Weights of a small image classifier.
Model: 30.8M parameters, 32-pixel images, arch convformer, norm layernorm, activation swiglu, moe expert_choice, num experts 32, patch size [2, 2], depths [3, 3, 3], widths [96, 192, 384].
Rows from expert 31 of block 6, named by matrix and row number. Rows with one number belong to one neuron. Each number is 500 + 40 x the weight over its row's rms, rounded and kept within 0 to 999. All counts start at 0. Numbers have three digits each. After the name is the row's rms in percent of the matrix's.
# gate: expert gate (model.blocks.6.mlp.gate, 32x192x384), inputs 231-307
# up: expert up (model.blocks.6.mlp.up, 32x192x384), inputs 231-307
# down: expert down (model.blocks.6.mlp.down, 32x384x192, transposed), outputs 231-307
gate.64 097:464514602385507460479492603507476513478471535469418469462560505552463478467453547506475521495527559550441501507593410515458523555500484536470517489429588555480449545519486499524538507550505534534502483524544445459487504534480465529
gate.65 104:512504506410499513465529502540567554468526449612439492497509513585515526443529538472507563519538552515483496496516513522559549468495548498456507506485506453451471525519459465489532463507411537486537506431554474535567456506495502580
gate.66 097:504499454520500484512519490510495465456562514433535527513468449532436526452548464519484545468501448494560401509520573546458498510535554462501464436569451464473485436528545534456478459471448442463560487459600506449474561458512519507
gate.67 096:482531524467544541431520476505515470502524473503524520492510503507537509510420472559457498515563488517447532535557461492553404576504517515485515533469525482541582517517531504463526521507494561486471555581557508469427443521552537513
gate.68 098:483406510488557426515532459490517473524552532492517512537468532436515515531488512446513467485466452518544428521516531503505448428494576485449515506499473499516556481507439500553558468484528539463473491495484484526560493459518469487
gate.69 101:481449505442477483494522482490506471415503471436476477519555449509535459484590507482414433475500520472455510496464457517532539538497495474506449522569495500528522442509469472458517567489576550500496500495590581471551504485485415469
gate.70 105:485453485428509531468443527445456482514456513517434426445494547483538513418461484573503491498474530516503490444496520472413430494538462468508519514518511448513496513489505446486577515444463510552559511512591522504497510493520391446
gate.71 096:520480511543455513417507487519486529497522510509466392509500509463419506506500552499547471509458506495496480518500520573513443431453532465436485464479521504553546487501473500470440509423545519465443479540451567464496549496499531516
gate.72 100:478505517489420520482466502458549488499537486464595510528523519468540494506521518472478519487536504540488422555589460473459448534458499524561453514584548534536467491500554540438466602535536540522559449522503584511445537508454520461
gate.73 115:538485497496573503477546544482409569395523466430497453447363459492504530524500495443563431539457481529488508482496521482544498476437546556463474493404487482537538455490474543506467510493457457507426476492449518453540559513536529455
gate.74 105:564531499461473484538456410459481518482490484499504475437423492453503525445489536511502476448573529422530541464443524532426428453465476457489419541430485515497521491514486497483512483501465431491582464505569479540534490467536425516
gate.75 092:490522454451444485544516526480490474423512448523453473473526577505475495525496525454490478492499521505528586449582515467507480495486490495547512562473481540451503492554490565467493491540539467462493471529556532472498487446521442575
gate.76 093:496495485446480450420565567511496472418498504550505462490422491471479487432532448470508479507528483475467540510544455488482484496497562501517484472519497545486463423481555503518481560530446586536495518543555533501486461504502548480
gate.77 097:567480503460578550513467543591497526571462555513430465552444517529481507512565464529461527484511505479503495526522445545440504439530516513562487563463479463470501497466536567515522479495458552454472487500467440511491490477559432469
gate.78 119:469494436463472471478523422514539455481536452520541477532480485521466474560441545494465440520458534484512478482495534498495518480538463529418506579478493615456555506464483418496470532493501537537493572477559529516510469505494580549
gate.79 101:439499445547527405570478482466544524471512501450496457495472460506474468584513501512491490498525536445542517470439508524542450491489487489438492528493470513588514496445418454520502433489495505503571495538440480563564509506537519463
gate.80 091:521502500491475463470504495446498558487538399422466489515523546482503516487446511492452497560531559488430461501443531462528472511538536509484479429585570487511582400521540536467541454482502548474510550507455506447541542466505531437
gate.81 089:496480477533538437466416447500491557478536515460505471502472446432508532516534507587408519520574453484516522577513451505485560469543499506574438446558493551524510501499519427502463521472490452482488452541448511456485559495528495441
gate.82 111:448509562477554478472530517529492430499505537538575508503537489412550513495464497453433534533513517483489567466509471538525412502505442455524483449491531414496493503506482458526489442442479477437531483538485483458550529505480519500
gate.83 095:493504466534499518519517508515445453463607462501530509527452571490505515503541524558465425543442431486482546517559525551440496482517488508538467518407429456481467483517529458481459508531477532418513452505560478533518552526509476514
gate.84 101:578492472469531459525494479513436470524444547505481505483425529500571509441488508486532460503519548487475509527510472520550489463474493483528533477585483506405484469488543484460489471473454493438504455492539461512515509498464359590
gate.85 107:569509470551485441571413559495548522517490468431493557551429528478515500460461496614440474573483476499545463450381416527502535493489612575553569524535499505545508530476529423412479469514487480511491493469457522558565518395465517505
gate.86 103:414473448477521490554476485432434517526481492498523480473487521419408566538489487493497438513454565503536485514452462576453569578483493608470505503477584500527490548449529506492461448502526494540481552506571505555459555558452540412
gate.87 106:559491472404482484487568558508486496483456495549456557520541468525498514472463433498439527539494466543574527539550485502541463515496496529432458513538573382530501470576543525430500511524563502500458498479476548515550447463532516538
gate.88 092:468517552503462574498567521536565519537501540483496461488476512515547590569572544466537525531460456526486514411479549383518525529554506525552498534460540515496439432501484424519494452482478525429529499496459470492480472508466495505
gate.89 097:486520520488503474549527515473536492506420479511455530516599484515478588565525506465480513498476527544514470459499463509466436577504559505451496499489554468487492410488557583460497511512577558521487532559532502515538522564490563438
gate.90 095:521490421506525451539484511478507448437554552511540479514505508507523584520504477500470465525483491451471475478434481506440558556468554542512530459591514436512439505472488462432505417531487505516489474443492441565486482382457460520
gate.91 097:508458462528461534509508515478464445410476526489512487427460520505526525455558541546433541453609466477488446508515454519542502505462476466517470486491560431508529489554547507457586505492520471482482524493421502474478440489501464522
gate.92 110:433395561447495538517524512494516512460502515455472513458529471498532549485503523489465496494544510547493484436537501404458507515508484566478491487439543518515524553446488507539541494529452510528464499493540459448472499531512471549
gate.93 104:539470491569475489470509536516555592492525490530520551485452544507520511502557515538539541523493502449421481548519507398467489485496506505482464479440449435525500537495524588583576493451524487509503435496440509486481526504539449488
gate.94 088:521506512421523518466474499445455508455477413482487459489515513496477506456456342521525498594481460569511494528474554468528477507496551491530584475457515468505478497477533474540503511460538534459494470526534601523522466471528472522
gate.95 103:434548506516470509527577610522505514464464576548490442536556458523481550536531487549496435521565522472477557513566509516510501444548476476526462399447504427530539555517476515505538472493468501469492550524553446487464384535500473501
gate.96 097:463556492393508442447499518469511503449501517554523452439576490576499486532489486486530579453517507512507602461598513514538443544517497533480437473520573463446487484462499514535479529545447456466526534503460566489551474490534564510
gate.97 089:506481473515490473477540499502505576477508528517487474489477478529441481492493505473499502540511519458477528487472535487525467535461481572551475513444456455446507537469399517579562570464499502535514433480500493490493486470490541554
gate.98 088:489555474499507578555452552558458491507515457502495529513513523498482523538489494551529500490516438432444476455549421430405474493441504382607566522512477458478536512466516517437475510508508574470491545486443478531441506491469518551
gate.99 092:412471482557464461525480441495512509515541495509511546558529485488463476562468474454493451527504526500512471465453525528474496503525457474508499606423491487495464484547505529505500517495464484483481547558442417504566500467471492445
gate.100 095:386466504458521532494541501476448452534518574588427470475520520499497533484471419502505482511486510486463523466453512511474536484477572537478558475507471479538544433460521501560463489576531524542429549508577531543515528530501433511
gate.101 099:459471522515449522484478539520544544531494555552485498450478527521498491491511516532542471499506565542500519554442534481498496483468562456434474444541536486505481475484488543495463473545434502521551545418422574430429553560543457468
gate.102 111:527602476491497554473516462398498554492496474550489451511468485587525518515508487521450489573533470520457494526524519510495514464515533467520512484499465552495443490507529511502492470504472503519588610483584409518479556475583534479
gate.103 095:540505523503532474565471432454538497434483491476535428488508478478482609443537454509435528527621554524499472464484512479490482471460389472523483471497511549548484480588471456472443490608513453521557444552437516524500495494465521506
gate.104 088:534470394524454485521476532466494480510523557553474505498420511519460551447509574529545475554489469508448495495529479507547498472498335473527451478414544497508463487464505485525460477482501500549460510512495460563609498518519537474
gate.105 110:430538472522562491503512488494488489413507511489462499520449449474472475444496531484485529491523522520550490628478534563545525516523534482500491525440524516448512479503515540457513541461559533586445523523475575557521469473516456435
gate.106 094:451530519430461421459536459491513504477485509464563449482457503518488520505503469482518567463502508544529617478457532480540435540497517465499465499552480585448487433538478482485480504546572456455508508500495515464426416538508513638
gate.107 107:550535496464544498410532574502501450420452462465503447496481489540463419472486538516532514521565479473477546489462513523499473522526413485473442519577488484464526491500554506527484420520478479521497559510562451507468489509531589457
gate.108 095:526586529527485435456490479564545531443533496510558484545448437476557503546539524461458507451513464479594555500530493476503464425515508524486501504465467538487511425498487472509497474532387554485490488584518518552484448476484529467
gate.109 096:542490504506574449558456483493453504452425544497496564493416458522517517483523459443551505508540451499572487460488551559523469489492527437510490497470456464514532518511487520499560444566437496573441501443468428489576483429511507491
gate.110 093:448528476536551510537446544506499501499482371457470518523589487579535510508561461426473480529463481516558491534476506451493601528550486505475504476526418537490473554437514466561413523469495541481486419494569571474529472423495530483
gate.111 119:561506498484477548450486560487486522478480461502480498401421524491514571561435462529419535530502536513561439494509528571508481552481472492460578563429575462511494505520491480440505499448529398512462491479545482377611543480517554466
gate.112 100:461505481494484489484474502512485470450491472475627528498543517545498498536476536562443490518536531522521480589540463507449491467502485501474525569556526506488480530535524499506485531471450489522523485476484533505531474530474591506
gate.113 087:489473552536467423470496503528464455535558552476477520450504549438449526504499514557495479517470496455554498489573538496493402509545549522470490495446492456469520470502494429507408488487541427506573463503434502493466559492458477565
gate.114 112:528494500447476524544487426461480537510460484525508516488492515562456479439512522494466554491488533524497555491454478541432467524544448516489565613475485501515485529509463461444500446487500465544521475484612428518578504492430421666
gate.115 096:530501566510510489501559541557396529543531519506433547504486503489501510459485446492554531536467489496472479489596514540515545486478439555568591488483502492467539486463500436504461517533466478475533459471422511486490508507505446443
gate.116 107:601454561493480516503522484476586472469475486460578529553490473494448554494495461539492479420520515500460485452524510563525482564502468603514516484580578542535481533516530462452440493524577464556501408577475516470464541466427535410
gate.117 098:405513524467543495488542543486531533460468484495569538509530508493485516472575487543401444429521499510474523520522567450564459576519503454511542462522530500551496496526511550490497511523482533416506525510400449482491437484466577477
gate.118 097:422630494489455461497551476544524461517473503466461521462522520524502471500476495487524531464481477422447518496484540507515541493528580511461575507492469538466532525466516507483530541514478486586502570515521461528558477535525424525
up.64 100:477548509479473534544477499508498524500455511463536525564481535427497435567556550456494489445497456447525519587476520500485454529451478469459464515477498525508458426495463461516476508494520474509465456517460518520426471462519514538
up.65 101:538543541507579446552512584455465490517483536440553505477495437462489423471504571559540535507499454456489520511579488411534472431497492543572496496526500452444495463501478528511530502534581500531510510531496504473528507488555523438
up.66 099:441445494484479400501527501468473534539484550549528518440493489448464505494462513559520465530492486513493479504456525521516440581475488490393518482401515512562520512480517540544482493503529487512480531505563457548490489585474497427
up.67 098:486514512472517534416544497519522466520494457512569526480493508477532527522456491530452500495542481505484533531565449514555436555510529489495529535492545490545567499513524498457491514504506531490470551572574493471435448543557527511
up.68 089:474529510512468465469527526431456503468503500542451413485606473497475451444486447594494531542477495547497493470535526499519548508512455548504495475550499501530495526516535457526498550485444547472490509472529568548445469552530596474
up.69 105:485469525464482461501491463502518498405498442423462474527557471505538441502582513490417449515491528467480516481475481507526526535519464474504474511537495514509499452498444458472538559482556526526480517513596565467553506477503412474
up.70 098:494490494521583499436567511502557494558572481487569556501429468507469462549522466498511523458529522516488442516621510492517611462466553446437458443513503497495500534541491511493445527545507508510473459472529533494509477467492569506
up.71 093:439487487500490510532528533520500486500500548540522505520443513490568454523447501567501518481540430578535487504506534490517501510545489523438524497450528558490532536471496579524538410492521561522465541459535439494492465506470527430
up.72 103:527487519440400570495498518499487512551554557480547469455538548516478503549423463488451534483561513596500521524634518489478433495472523482571506497568460553508484454496510510482429546511503537531512417508530507533438458488489547439
up.73 107:443481495498392541477493456528564467629484538578505525512635521509522465497531522552470575492563541480477415486489475545459479532530454494581514532577521511464530523527520435493516514499512518497520489457513483531492467441452515548
up.74 099:395413460554561546451489585538479501556522518472473523583489489492487509533479480490467535548502524502453508538543520495540514612526532491516551464528479494509473455525478504551488553555533542493461563514448505462459513545505652452
up.75 094:541451465514465498496536496469454502482400447458532537537553503478508529526526511456462519501532482494473527452507494494486481493537496464534518604520513544466497517540481564410494494546509515466483541556519470463483453479542478523
up.76 095:478511514497480431526570514476573465503516505454547512492450517472466502459488461488465387514435508520445457492538434490485514500603535584541497550549479531469484502519473430510566514490460489530502475461505551501533562487441438509
up.77 095:585495507502546576550473546623449491550481548506482452562447536481494496474562454491409466483506474486505537499528460516483503470535515480534547536464507489507547533471534527494498448500430548490441510517471462452492494460530443471
up.78 116:487517423448506458502534432491527501474487450524564457529507482554479430587431549511465462531481518535463506509504542498522494480524437500458497565475480586457522505494482450477537569465464516546519541521539469494518473475512553566
up.79 103:422500475535500396531437523542543520439500521473481420490501499517478477538529531513506474525500557420577521505376546527514511461487452524382471549542492531578482498497440508508427435435514464539541468559511502548470541511542458492
up.80 090:493472560525537512472557522434495545465502556493427501514506543530469538494449612427533553489495533422513461521452464497455490474543503541532504542429521454494521475537511512468566505488489495406487449532464444495479478522514515515
up.81 093:487514466502516580470548428483466506467421457498419532502477512513531493480473566391509466519464524494508535453496551509544458511463508506410523609448442448519536440506512534495576502538479540512500488550590540529513455472525572563
up.82 107:448520475468497539405433510498468462491515527575479538502488492463516554493415442455433510484490527489507578517517456481507454506508462491427500450459526550497520510498500508410508492426473447483472491497583414458539457517452494506
up.83 096:467452467437484517557555459480531514469486546494482513508589528434469493526478473478568458534491469520521499503499423493448517548567494542565512473563477487501514464502483522534492530510498539499520442525527517553462497492492460524
up.84 099:448447497548512522478463517452541422479519503519562470500424514381394459493519587442494511512457446463522493448535511468457469547488468504528472519462588522554490456487474500483467513507445506477421568477508543447613497475559541465
up.85 099:535530499483457507520399540491488543513489408476480541546425528520506504457484484596448478497465499506547478479406456498481578469467598574497576455545522496522476555464498430409479435566402489495503493533502553554525553469467526509
up.86 099:428465506482554502523517533459407514519460501463544494513534489499404542571492490548532467490499590479525488510417446579469633533550517601469517499486605560492548613438528496491502482522526485512474562511547524568443465544482487387
up.87 105:573527449400529489490527550469485497443416493541437557518531453509521506477425435501458563511531490554572522553511464494529477516498533533458455542545568370540506458571561523419506524507571494505458463491488554520583465462541526526
up.88 090:507548440568551477465431452523537498482490476546515541533474415478465450430442525530473504504481476505585507543492465511571475436477513501644534497528535453515499518480523526587486429548444494590424530525526574510590523491496485437
up.89 093:515511455515489530540472496509474475386517513512498468539508485492432500573452509497467535488483481591507474442423467517532431519466557581461522587514489455529502513477534542455483496500584512505494481473507491482546504500479520514
up.90 101:526481516487527490521479486489572503507600529523529457551521496565480543492471528466502520477457516477435501522443494484499483535498503538541532554538481484516513467534497447399562490598476546447461465462514529508431447434462532516
up.91 097:597540490520493459498579566544504499476446465447541523423482509481531504519522456486487475438560483481517547533503474546532538459456474522527458517531526514498495554498468502395563463506513497481501531524485533556493511503443480577
up.92 109:566565486545510447494482518533447473571502490523554494526430569480452465517529472467531502534460480482497517508458561587547508476547498415536512544597471506486496461569517432470473486475501483443524498498440521502550502499463527468
up.93 101:476500470467482467589477512454432532536431460516467513524531462577498484512493489484449511511500491519565536488490522557488461478548486429519483458563553607524489467485469475500479511517528561520521529502540537549487495483447456426
up.94 097:446531488558474478548529501501513548508551595518471498468507499495486469485521588477493408476489532432463447515563488510452514583531454563511464528456543546481543559480492507446489455546434441570486540468558519492450484510492522496
up.95 109:548504492465488514434483486498528458412540512455490547459575516449529539491498470471475564499544432548544534475398470493527534554435501461444500389534492429489514546499435569500451503507548498526506520433461456451473513521509499433
up.96 099:517552455433541561489466526517538472443511476477518471422522495473549477497482507497462555444494516514499571465627497489523461471504541522508413488485559477490456482570436526519482479525390543515487560512470446520508470489468617515
up.97 097:542545431487459539542512514511461517497538513548537537561509497496503459497489521481510510502549484526471508582579514486563427500444465427494497579574499486537430454551554422428489513526506487454530548493505481472486454540523504474
up.98 088:460425479506454500516556474440571504516442510497477476489555509521551471497413498487449555557456539550492501470571480537544521545502511471468517530464539513543434440528531506522519481528494436479577487499546522426539531542527416510
up.99 094:438525502496554400491475437496505491454535456537433547489457458559496493487547533473497460475498495442490465582536469480556550471525516483468474507537491513453589585494460528526517469474447469535420520457371449482506488439537463434
up.100 094:437508515417484528501526515470434448531492582562434515450543493481502563515468411544460486531463511503463509457450456519467587504492582530453526510498489485526544418467512445597432497573559542536444527510545507558471516504515467479
up.101 099:579504512567543465485519501450425473503496502480529512525554503511481497459472500549446489546518449414460508501492513516515485455543446566515498466516443554466519506497506411457513490477512507471495502503534458593552458436465560524
up.102 111:488420510521466441494500563616492446498528531475539558487507501457466467512510498493543524464435522451545511471474478470519478514491450507510455499504584446477559517478471482463521507460518499462462443522391565509510469529440448523
up.103 095:526481511517512486592453516511536496362514443443541477471511493481487590456512454557504503493545535476523533461476468482501523495459442453528534470468479621544503474578450503436450515559487463497501444497465466443447515526500471484
up.104 095:446426455472546488490562502528460542531552469508444453471547473478507501537479569480495518483428538582485469500499508516512401516405573473477448553472448524499496498499521571447482524517509540514504454492489532526487557508548537472
up.105 113:472506490540546476504504515516490487414527516501475493521425439490484518444507522483517501476477492463550486601506468580546563492507522513491493545459453538488522460535532572474478455473585516553424512479470556504523481487476420399
up.106 091:502446495506494492508549497520522454476537528531556524599458484430495476516449553476521545505461501505483558525398542486494474499546513499495493521452496470489524523467496594477522529606559523476515496541455530546435473495468523522
up.107 095:476527530560488498484538484515539535484543522477569557495489520477446490543512446510468523555506467449506462454455464546504484514460522543578480528466547496500517599445465463512501569515533450469498467522434461454509488474448403535
up.108 100:433463482473516528551498495502482491501476569466492493486525519506424540477463501482502478520443519514415454475418506561520584559438452461522502495546521475489543613507476609513516518479610493515448512423515482458549523530524493535
up.109 088:464525489529483477476456462516470437500506505485496480499567508529515476468533524468374485449429545458522469530514513447498541484500495542396513508555515539489508533492528475569473494484555556475446488492465565482476533509463506491
up.110 097:544518494462496483485512481521520500408537571521537453477455506393475487502490522534540508494524513495444502441494499579503444479458519475472435546442579522520530431578487560448521495535537482512510555471462479485454537547523495545
up.111 116:426483519550488453553523457523547493560538524535481482546583482529488449451505584468574423470497483472464552467511486430463527469500499550525430475563413502481475480478514531565506514548476566485544479477433481604418447534494469556
up.112 112:498462546554540482538450485479491513487434505499413511518471469498512541445547470508514565454482501431468488487482527512515502494537532508516430438451426461475521464515541502500506487514521501509513548497515486545470514516473478492
up.113 086:522504562521497473519529465550466430511496549485493514483521511397405493502456534563549520505443494472573510476588535551499434535578543510509469530395479506446512509485496437536417522473547417506547491503486532494522523493498438478
up.114 109:543457486462505528544479477452465503471460499510490531502466491518464474450528556497499542537450547533498552505442477533428442514544491540428534586512512514502514510531503467432499468460498516534486537508540472486532509473500414625
up.115 095:541484466488531498468480517488489462455460441531494491498459512502499581453510507452519553468497519496487386524497451526526469467453538500494560495345550469502509520495549523546527498509484494524472483492439506473454440482501496408
up.116 110:589492546493523480480510522473554496481516498455583521478466479488467573518515467538474528406476495494465478420574491547498434583521442563510502448587578553496476531554509497469421503549533472542479429550500505510501530434436541349
up.117 094:486543498475550506480500474517560513459507471432552553472612432535470517477509481516448449446483479501519564517518425470500511546527472529510448453607514525491523482502528559522488504499415544496608438519508434464480453524525538453
up.118 093:555396476445445494468531506547560537482602513574552444513481485485505495592476520452504513584468514488536534516602494476498440514545485550466485372565489493490443447496497443524467603505467487420497544499585531459492456495513524464
down.64 062:461492447450527517549556532472508444526548452471574486496561476500511418478502565474514545482448488582514502478558483524474509439579504493490513480535508482467491423587453521431515488469509559485549481474533483471500484515465482497
down.65 098:496537525497537520481555463518488489506441482506445518476466499519518476480478536590538504519485554509456478492531505498498512464516514495467511389462509499547455421517487573524520488447522498525529528545462509513483432442509539551
down.66 101:520486491592452411550475526554541465481515514496469435536553484575527420513554519455501572563403516489462471530520456446479507447525548494545473442462538502425459495443486508514459508462499616515535468490563539446482533437500513523
down.67 129:494494499425497571417481502486493508501484575570466543507492507440503521436468506528489461492508509488480575415513510473511484521497490509447442463506458469480527489469500516505505517505472531508559497479612437505523486540483512465
down.68 051:515445498528563475521503473497434498481453508518533516453530521491523447530468478447506491503521443449548473549479532577490554475523501490497494518533523546471561474572474520484459514417522519506520411474495543546469533558514499436
down.69 124:535463487493490516481513525498519497561521491486511533499526486484454449529544529453577478458499538496526473472580547514486493543475464537460502504477500531490542542485504475515472524479508441436521475531537488466528500491470607516
down.70 087:485475540445569471537417469533492558443501532491402450480505515498548442492476557508496494461474509480452474494424489516505491541489518523528490497516552493498402449512579485561604490456507528533504549519458541523517499458510407557
down.71 098:484486540535507476496545490462504585459409477538464569514507478578557490531497485440543446577465526396544493520487545467447515507445525464507488454536466468528484479508520479547498531482557514537449478448442533436510582397521536552
down.72 102:482465555509458573427538468441556559467480462537448487502471469437494497475552522494488498489511521527579501463471455520435518465433501449484476579528471461543488503480439511518486451540502470544510518527525476457537544515582494510
down.73 129:532535490456544547533524508464524463528587561467420406446449443446495484424567508512582416459499506491483500447550516549584533416491511453497486504542464528477520491517493524471472442510523543523489518491531470487530447468575483577
down.74 095:480497434445484506480541502523550410521504503530494494481485539569528444490504495501510546510448464490512543515478460518489515473503417416536490479521504529486511534454499532414522483497475508441471614417594547467598502461489544532
down.75 091:602536564494503520491491521526440498463551529536532453506563505465476523494478523526456564482529460476497438433511549610472526483529472508521474540439481470481456432496464515476511434528536536434550560460464437467514508550481499442
down.76 075:485517496506463517492530468485537443472454477443473572532485560482452513483469448428502518498508521472539539474525550455419516502473413478469585535492569503515476593566440504519462518512533498530506434525421466410465445530508501449
down.77 142:510485517518496533546558529493515469531488525464526564519484519466522472536467415461537470485515525485512434481524555527465491533496448440445465422535543525500549545547487484475450502487536493473492509418444461436489494470416514439
down.78 104:545487505465442536525479520477465489514513552455563608446529495438432528482504499436497475509517424474542487516439458566458522488503583528582481501587495501454575565541472454506481486529536481505498444480476538484441542484525469416
down.79 091:478441498485506573438478494480469480558581504518566489581493488518532498514518499521497558427549555569490448527461503538484513500568547418589477475502538512463498513463550469487500441464471491416464494483466525502478546457521569488
down.80 092:565530557481549566475526489571542498484598500521573539467477495527606482476505523503503473480482495446485482480442441466540469461496484531475497518461546475492478480466485492522500438558512501512504551485570521469501594534521522533
down.81 090:512456527450535435490508469418548447511472428497518478517491486489492474521513540563470526556488474493511512533533445448510531445428537512538443495493474545448464469448549508434519498490426464538521455480487533470442526469530536518
down.82 087:424559564414475426490527513542549498438496516510576451516525503525547471482451491522523558517489434482444468559514463444524417521571482543468519446500494482490465515424494503521515469506472525492448501490465511521472497474521502494
down.83 095:490472514545515488513470490456415405486504481547520439493493495530499487453455556536546506486491478502465522479524524491530534509508476451549494471484518522460488471421465534487475493520495495421429497552556526481467527484521445533
down.84 096:530568499458464513569510489481505474531526457491471547537470510460471496449524431521557452491511484533449498513392534444487532479490600484512509498524444493495495514496497515516505497466461515523549588488527530509486606502507512455
down.85 113:525574525479562501522617522511535521581535517494542450473550493511533497627526481501489516423509475488469511531414542532469499513552508541506489535512478530531505546578470545537533510542497459510551496433496431537517456523519522505
down.86 098:486540519508486487537553478504571482502521495458435517469527483484533427540507537496399521466470468479513465494458472472486529484531524446469487548519454425509477520548470540558494570575495560494499553500458427488556378534487522554
down.87 130:545539561521510538516535517572480482547535455483607534515534479522446489538537432571491532427557407535459468478409524513625487517421536487494518479452522494499525483477515476510517502508516439510531507541444482425505523503523537465
down.88 060:543458429480541470543476487504477500386497490477538553461574538599506543493543540435496519494417472628553510470547499488519515526425526442466532505453410500420486517518440483496515537466567475510506456476521504521477531492489475507
down.89 056:496489523444572493503509511398483524436473537495462525489460518515487424488489583455529450526483493496498454533429507406497504488522443491521492521459465510497498533515533540541473561511453487527580529524498443523467531479510525550
down.90 070:555532492462500529509546435455443503526459532581469524517508500512531528495487450505470573415487545469526490511450478516460550468570462480466473437516482501480472518486485525566419500528507419495392535511475532513485482576481503479
down.91 102:477475476517490448465530528514501527412565538430522477486524503512514517493506424542494456423509450559488550446497567523509482442449453494521434456582492534558478502564493516464501544409541476432463458514531505377525518483506540583
down.92 110:549485519491554491545514468461533475473435497521462510454515481453407550524523522459577472514485538531513454438491456510473537528558552598519556523449497495495485522600426525526550499533556501510546499470462539564485450499479482562
down.93 087:521460518458483547379498479440527563513557487477481516456441520461475539442543501542578524511498536501400469558513578558476476524441542508502460551601503376469535495484520484429498513521498451520464521528525499486483490634571501525
down.94 087:443561403481477446554419514547532516447459514551422466463484475615495426518543463503519502487515494517514533446430542450467496415497513480502467504588547582469475518572467491529494538456508543565505531489460590552482501485512476532
down.95 087:450489491495469431502493530584559556483511497527467448474499484564477478555492487489530428561474481508517511485500503466518499484492472488429419544474535482490524512476611452526499543458510503460527532505496456498473548464526523570
down.96 086:425545521544544491516538508458528420560466485502564562570516494534518472430498572554523489578467509454469492456464518501497468571472490489510525447501457506556521470432425492491563514463534568585472485419525502481492581502526456503
down.97 061:467501516554536502493476459463545501426523495566500554500508527460481500540445527505547506594545533543463442564451466478499504475510493633606433519465550493530457484403467543544455464501492510531493522474517554525526498475426521531
down.98 106:466540518527495469486430457495492437444452535527542474523529560483434542463581513432490413587475446565494526502529487473490464455448530523517495553483482471511505452476456516540486503471545496505504523562561542506490538525527483562
down.99 058:496442507482440513409533474536511492525541497597445515533574518524481505577467543516486491446498558467527545462571530540516477551492526542514517543453531511488449537524513498537508539536454496496498470462542517545573450482505470528
down.100 113:543547524526545502494579513552463479504413502517548548498402560529480539491450496397529526488554510514486457525493500573498515468432453468553589491551419546496449468495536472450484474473486482452558552465580425487521484545509500510
down.101 101:491488483490482502461524451552511478477459544551536437513463486518486568476512521484531503504496510484504505521538496461420514493513536467494531503521478535480466562481453495517530548543454497462537468528506483520457460542535504468
down.102 118:419573499536523506552556431458476469497513453483501466480538499513469499493474537498492488474487467535406499524484556480458493499538425447452484516505459554530496478513526491543561512478425533479522516549433430468521423514480440588
down.103 088:455532492435433517463487483555452449580577532441481567473513492512549463477471483522554485421468512409515494470473509475544546516491509433510495459552501474466495523483423490499459654446500535514500492488520522500565478487500527532
down.104 071:501586524413547486401433491520498472466429570574572519475484504489546504498520526539442604539589508492496480521480504468534545485530548479504512522501455472513478500494447514505542444485465441535521555478478575532384509482426473541
down.105 076:512547445502573470533608454433426516459464458530558529579535505506499502492455466472502530453480480489423579478491538545514486580439513532487506500460492500538496625420519518514521551437471477554539505510503568502510503510508484434
down.106 116:547520465515511534426484466462544476491466503563502497482533506449519521432512491526522539423482470481409586455503476555519458474456517571547468472509519469496496518506438481425544435464428543545485418554545435501472583476504490493
down.107 061:505545497470528547605467516535476487558539521482487524521547525526562493473499491546430484471561480525453501524448478480516468484426563441534518459479517518486574489494544525543533510457488528454514499482553507552507438457518497460
down.108 087:553480511499515500548523529541461528536615482498472453457469501518536440507466523536438497538486499438457478493526474452533444547486528537527474542477532476534491441435595450551529494482442461423523504551535480505434473563566514503
down.109 108:502536506498539468548564498478431518482521533420498500472488444559510501531510537496521477506473495532505518560435533515559529515487557481450499587525511476475490520489490455519567511548443501445431524550567471629500525500432451511
down.110 085:526487494503495576506527473484487508461461518523427492505474437520505532459485536482498466476457440479537438427497501520489535519540518510507454540582452469480526406526495440493500530498491573551503455542548436557510529539529515467
down.111 103:552461473517521492534439482465421531523523504490462536422507543502569537510420445531449513536484499478481497558513463537516421450435456517558578557511535549505453463506528581496497471488443482507504494436548529482505452466428572464
down.112 066:522510442480517538444566524530496534490517448560462491514444442456607444508528572536490466455465495572495509484486550434453472443424492507547597544545515481462523429570505483481559442447482552451561457524496425483470433489547508519
down.113 110:442519453451552612466530504512502475517510537538591442522556436471544523562528425501491524478535516598472524593499466491434496457574520554495482479517505592512508527519544529538529559539488495445487556485531450502474430505447549501
down.114 107:448501535406508540483523501510488496539495430437563473467478544556490490514485535415571502491539518496576498502538526552506529527463517477428544537538449500521476487572455546496493551567531452502464497507563468435492536527597600431
down.115 096:399484507529504514515527516481458452456554445440488568535568504453491540444518491585510574493460407467464473510493476515518479499500546488482516459434456485491501501513471546459576541527499465528508517530557525500448523517486489465
down.116 115:461532488409496498462565498512506581469423517495480468503535592563515445510442509488484499531480504533513568552526566396492523437502494433482525522588443544512482505480536493506475566488463484526526559489580492473513510549615568528
down.117 092:574434486581445570500432560512521493490499591546476500475537533546493518513467577494437465498501532469555551464507536456430549502518506446498486468538498451527494462479503475437420585477490462486511534485553536435495542486509512556
down.118 063:533575507539502449495509501521483496506594462444488447513463459473525463463522463474477496498515434536497505537463489518514502459545541559479496517501481555481506533464506489597542430528541441511456504433497419467521434524509496501